From a checkpoint of a small image VAE.
Training: muon at rate 0.034, batches of 48.
Rows from block 15 of the encoder of a small image VAE, named by matrix and row number. Rows with one number belong to one channel. Each number is 500 + 40 x the weight over its row's rms, rounded and kept within 0 to 999. All counts start at 0. Numbers have three digits each. After the name is the row's rms in percent of the matrix's.
After each channel's rows are labels from the 100 images, of 14976, where the channel reaches its highest value: "responds to" is what is common among them. Only what is clearly more common there than usual is listed. The data: coloured fractals of 300 iterated function systems on busy backdrops.
# conv1: bottleneck pointwise conv (encoder.blocks.17.conv1.weight, 64x176x1x1), inputs 0-87
# conv2: growth 3x3 conv (encoder.blocks.17.conv2.weight, 16x64x3x3, transposed, each kernel summed), outputs 0-15

conv1.19 097:553369497582468547570558456504493557479507555553474504597509558494435512435553537483488423443506560459529563521484579465483528547599409502511463491467469536409523445343565549569517411410480415486483490522526523515485550477492502502507471490457478476537505504473553
conv2.19 109:577499486505489488437466458557437478448542488508
responds to: dense

conv1.28 087:427533468451453476394521576527527487568521585570427531460526503567356579508492567449612541507562521429558497422469562475498494526502397451502502522528453480514496511462576514468500475479511531481512511524469460491528496494502504506489522484514525470515497473493451
conv2.28 072:567518465468464479417446486473517441497523459505
responds to: dense; white

conv1.22 086:539509500545530522482517415543474493498511505530457573499471517519483513495475509483513488548507501487524547444432519602425542533536516460484466502553518463535481505433550477563482459504452544480529474479542498513462486499515480479521432475497496527507535480477413
conv2.22 073:492463506516495465459476470458460414479451425512
responds to: black

conv1.25 138:470568488528549505433508436459518471490495481440468496467468480435493486490547516489511483501592522416471442451613528479460500497504486529584427532524508560574486537516510563520493553517435564477505510494491491486518489498497595490536516490497483488499516508494462
conv2.25 129:487515530503501455549500484480478484493385492428
responds to: black

conv1.36 087:546471440562515437541518449464514548484503465490463437546495564471521439557543520506508493477507462506529578432562548500503450534462504547540509459431506500485562539608491450396495494539572469494475566491494496543522451497511508469492540495541509533549475523471437
conv2.36 084:484495466529494441459444482521503428476413470501
responds to: black

conv1.29 089:514407458472415614553496647411633453552508512490441495567522482559526605463490537540526491548534447451421387526503512509523536518528419508500535474408577489471497499488471483565491439543551553503499508496495494493513522485507497515479520483523522509470553473512537
conv2.29 108:492505448439474444438547478420526464507483493509
responds to: black

conv1.43 084:471437468510452410519553404657454470404540499562540426464475516588510556547539558462535469532561548438537363503485452547516490555449496509475485427463489516493604512507550495483446457434523521510499516503475480519474530504491447499482483498498492480497550508465460
conv2.43 104:489497536491552452491524475612502512455511449481
responds to: dense

conv1.62 089:541492527525480564420500502500499601457510508530408519506500454557500579508430533506510476500470478502531372489473582432490431480518444509450541561437505537503591476555491492444494483540495495517510501464487498490475509447482514498524458475493550509507516481485535
conv2.62 051:485545496532512472541479454438493510561457421463
responds to: dense

conv1.50 090:433539476555519522560472519426474495444502430481617481490533506509501436560557503533494513470431581459462605549511554476501561497491569526604437474541455416466517552573518434324527534462558502533519483497490493534511455468488475505509506480510519516468553537502561
conv2.50 086:449531447471489483478437454466472500467418506457
responds to: black

conv1.20 088:410477544490599493535498579500570388509487482512327552455575530545440523507493510525488525472493504437436588501460496538518532568502449472482558575494460508520568524496468511469487444460497527516554486532481481482494488468482516529541504546536458523464469534476513
conv2.20 086:535492479466448539500434547412515444471496496502
responds to: white

conv1.58 086:515481472544498591562449491455458504530490517448504521556445476464544505476639501516482437510466423527519527537541503496570441433544514521431548456527573491488553501494447503592504502548456510484522465513479488508506498463513490459501510483485505517444523533469481
conv2.58 081:418500463475507444463496521504471500511404501459
responds to: black

conv1.34 092:490516462498362566380527468421552590524465500540472448455502387607476535545466505481512542457474553397522462483524603509566561550557509525502527502496516536481588523587452448576484374450526488518541489497500519456511474506511545513498530478473509508523501499465546
conv2.34 095:492540481473483411500492495457450491561483422493
responds to: dense

conv1.48 086:528462486537474461586611533488548424470513467555565491472544504408466469564508415536415412482540552475372573502409519525556502471508501505553435438488547555496449418496445534588477554503496400518502487498552492474490526553512491495485474530526452500470460520496507
conv2.48 101:537500513491463465466557478450474445490412544523
responds to: black